Weights of a small self-supervised image encoder: activation gelu, width 256.
Rows from block 5, named by matrix and row number. Rows with one number belong to one neuron. Each number is 128 + 24 x the weight over its row's rms, rounded and kept within 0 to 255. All counts start at 0. After the name is the row's rms in percent of the matrix's.
# fc1: MLP up (model.blocks.5.mlp.fc1.weight, 512x256), inputs 128-255
# fc2: MLP down (model.blocks.5.mlp.fc2.weight, 256x512, transposed), outputs 128-255
fc1.494 100 [124 142 143 140 106 120 140 132 113 126 143 151 125 110 116 115 152 119  93 133 134 156 158 116 158  92 167 154 149 114 113 121 106 128 144 120 130 133 124 146 112 126 131 141 136 107 185 108 159 117 117 147  98 137 131 133 109  82 157 120 147 129 135  90 107 113 172 132 111 158 117  98  94 216 102 157 134 122  78 120 141 121 122 114 147 105  87 113 124 163 104 132 133 140 156  82 130  99 171 121 143  66 152 140 126 116 114  86  84 125  93 109 118  71 118 113 151  98 110 114 149 161 115 160 140 139 133 113]
fc1.495 100 [156 105 129 114 119 126 103 174 133 109 124 127 128 128 108 155 142 144 123 150 138 128  89  99 129 137 163 138 155 129 158 109 145 166 105 108  99 107 154 136 120 107 125 126 144 142 159 154 145 163 131 115 135 105 131 112 131 132 102 159 114 117 142 115 178 132 136 114 136 142 134  94 124 129 160 107 124 124 110 135 132 183 122 129 125 141 122 123  70 139 131 139 117 157 140 141 104  95  66 138 152 123 124 146 135 149 159 152 124 136 126  90  92 168 108 102 146 110 114  96 131  96  93 140 151 154 152  96]
fc1.496 093 [182 111 114  90  87 160  97 132 132 125  98 117  92 142 117 152 123 139  84 137 104 169 195 148 114 145 128 151 164 158 168  85  83 120 118  92 133 153 124  87 140 122 169 158 135  98 146 135 122 101  96  80  92 138 124 121 150 178 112 121  78  97 142 107 125 137 169 104 149 123 157 111 122 111 128 122 116 160 128 121 135 126 138 145 135 131 105 141 118 117 125  90  75 104 116 138 123 127 156 123 133 127 125 149 129 151 112 137 140 150 162 138 149 139 158 118 117 156 128  85 167 120 149 164 131 107 132  79]
fc1.497 100 [101 103 110 143 105 113 142 154 105 122 133  82 128  99 144 111 101 118 135 136 134 161 125 198 122 128 142 127 136 104 158 179 111 165 103 108 178 127 133 152 152  94 120 122 120 131 117 110  93 141 111  97 111 155 140 168 135 152 152 111 151  92 151 151 127 114 121 138 131 152  97 160 152 119 130 119 133 115 138 122 129 105 136 187  98 158 139 137 168 145 120 118 156 134  73 108  67 109 120 135 152 120 154 161 128 148 150 109 177 126 101 158 121 133 150 131 150 124 153  94 125 151 122  88 179 111  96 101]
fc1.498 104 [116 143 144  97 106 125 137 114 152 162 133 123 136 140 137 155  97 132 115 110 100 180 130 142 130 152 124 127  95 128 133 204 155 116 121 139 155 136 193 102 117 107 125 154 150 144 123 103 128 120 124 163 165 132 128 154 151 135 118 149 127 139 153 167 101 164 101 174 152 123  91 101 144 153 157 154 119 132 171 104 110 173  96 138 132 122 146  88 110 133 124 121 105  87 159  96 123 135 134 134  93 134 131  85  91 157  80 109 134  96 160 127 108  87  98 125 155 161 148 122 152 137 102 115 109 137 101 158]
fc1.499 107 [140 152 160 135 129 163 115 154 101 148 150 109 141 102 127  77  89 141 131 128 155 145 149 193 168 123 132 139 153 127 151 126 148 156 145 190  92 143 106 107 120 138 116 131 119 121  98 168 133  85  93 167 143 117  99 115  85 128 133 152 141 115 139 153 170 123 143 104 124  93 150 129 109 190 116 137 144 140 144 119  89 122 149 104  80 112 128 161 137 138  96 130 110 132 153 143 186 101 175 135 144 142 121 140 111 109 136  90 117 131  87 141 123 103 145 103 148 150 126 109  75 103 154 113 137 127 111 128]
fc2.494 104 [139 123 133 122 165 138 142 112 158 186 108 135  94 118 140 113 115 105 150 120 110  99  89 110 148 140  76 159 115 148 147  82 130 100 131 114 123 141 101 107 119  60 157  77 112 141 127 140 103 109 126 131 109 145 142 104 165 136 141 159 119 134 130 101 147 166 103 105 125 107 132 128 158 113  96 105 146 153 149 145 116 137 120 143 143 164 107 133 118  88  92 145 167 171 162 148  89 117 132 153 141 118 125 143 117 126 125 115 164 117 154 135 126 125  97 153 153  90 119 142 100 154 167 142 124  89 117 170]
fc2.495 095 [144 127 177 131 139 112 186 103 109 119 114 154  94  95 127 140 120 104 155 141 123 151 134 148 145 112 105 150 104 123 124 115 147 166 101 166 126 119  96  95 144 155 100 137 109  92 120 122 150  95 141 131 132 107 146 151 133 151 166 141 144 117 124 133 109 119  93 114  97 144 140 161  88 126 128 136 136 132 127 116 105 128 145 125 157 117 135 125 157 157 139 136 111  79 129 145 152 152 126 105 125 140 104 112  99 130 128 110 112 149 122 136 134 144 139 137 102 151 150 107 119 114 152 156 102 124 119 113]
fc2.496 090 [138 114 118 144 116 117 148 102  65 116 132 103 119 116 103 115 106 146 114 131 137 119 141 111 147 116 145  98 171 119 132 133 121 132 131 105 116 158  96 111 164 159  95 143 115 124 132 154 181 129 122 125 149 136 135 157 129 160 103  88 105 122 107 135 124 147 133  95 109 142 125 114 139 132  74 108 112 102 118 127 123 129  53 144 115 164 153 146 170 125 175 113 142 125 149 118 111 150 124 156 113 128 179 115  91 141 138 114  96 131 115 156 102 135 126 116 134 104 112 168 116  86  97 115 117 163 132 130]
fc2.497 094 [ 96 178 163 131 127 100 155 158  99 157 101 111 143 142 102 140 152 142 111 127 120 102 125 107 137 129 144 115 127 168 118  94 109 137 131 109 144 125 202 124  94 111  80 155 143 138 117 191 129  94 136 133 165 121 130  98 112 139 161 142 139 132 153  93 121 148 138 112 143 120 143 111 125 136 132 154 130 146 145 125 170 120 153 120 131 162 110  98 110 114  90 121 137 143  90 149 119 153  74 104 100 117 129 139 133 130 101 105 123 130 116 154  95 154 136  74 124 141 137 106 105 120 173 129 103 117 133 141]
fc2.498 112 [103 130  95 104 102 162 128 124 101 169  78 159 116  88 109  71 118 110 126 146 134  88 133 141 130 113  92 131  93 104 143  83 130 141 122 125 140  99 125 112 135  94 141 127  75 147 134 135 170 171  98 102  99 106 153 165  98 144 115 188 151  91 105 151 121 144 141 134  85 133 124 153 165 133 140 128 119 121 128 127 155 108 107  89 152 152 144 166 135  86  92 139 123  99 149 141 125 135 143 163 157 156 151 143 141  80 139 125 105 125 131 105 103 165 100 113  94 145 113 115 129 133 107 139 149  95 124 133]
fc2.499 097 [117 129 124 181 128 145 173 150 162 136 137 136 124 135  74  90 130 145  95 128  66 130  83 137 173 110 113 188 193 169 116 112 132 151 119 133 119 152 156 130 113 110 154 145 158 122 103 143 121 118 114 141  89 119 159 103 166 145 141 152 100 194 152 146 168 161 141 122 127 144 137 138 106 157 104 135 175 173 137 146 113 164 136 132 130 136 124 130 113 132 164 140 124 127 152 113  96 107 118  89 162 127 114 111  96 143 129 125 126 151  86  98 162 117  90 149 132  99 110  93 147 135 136  88 111 126 168 104]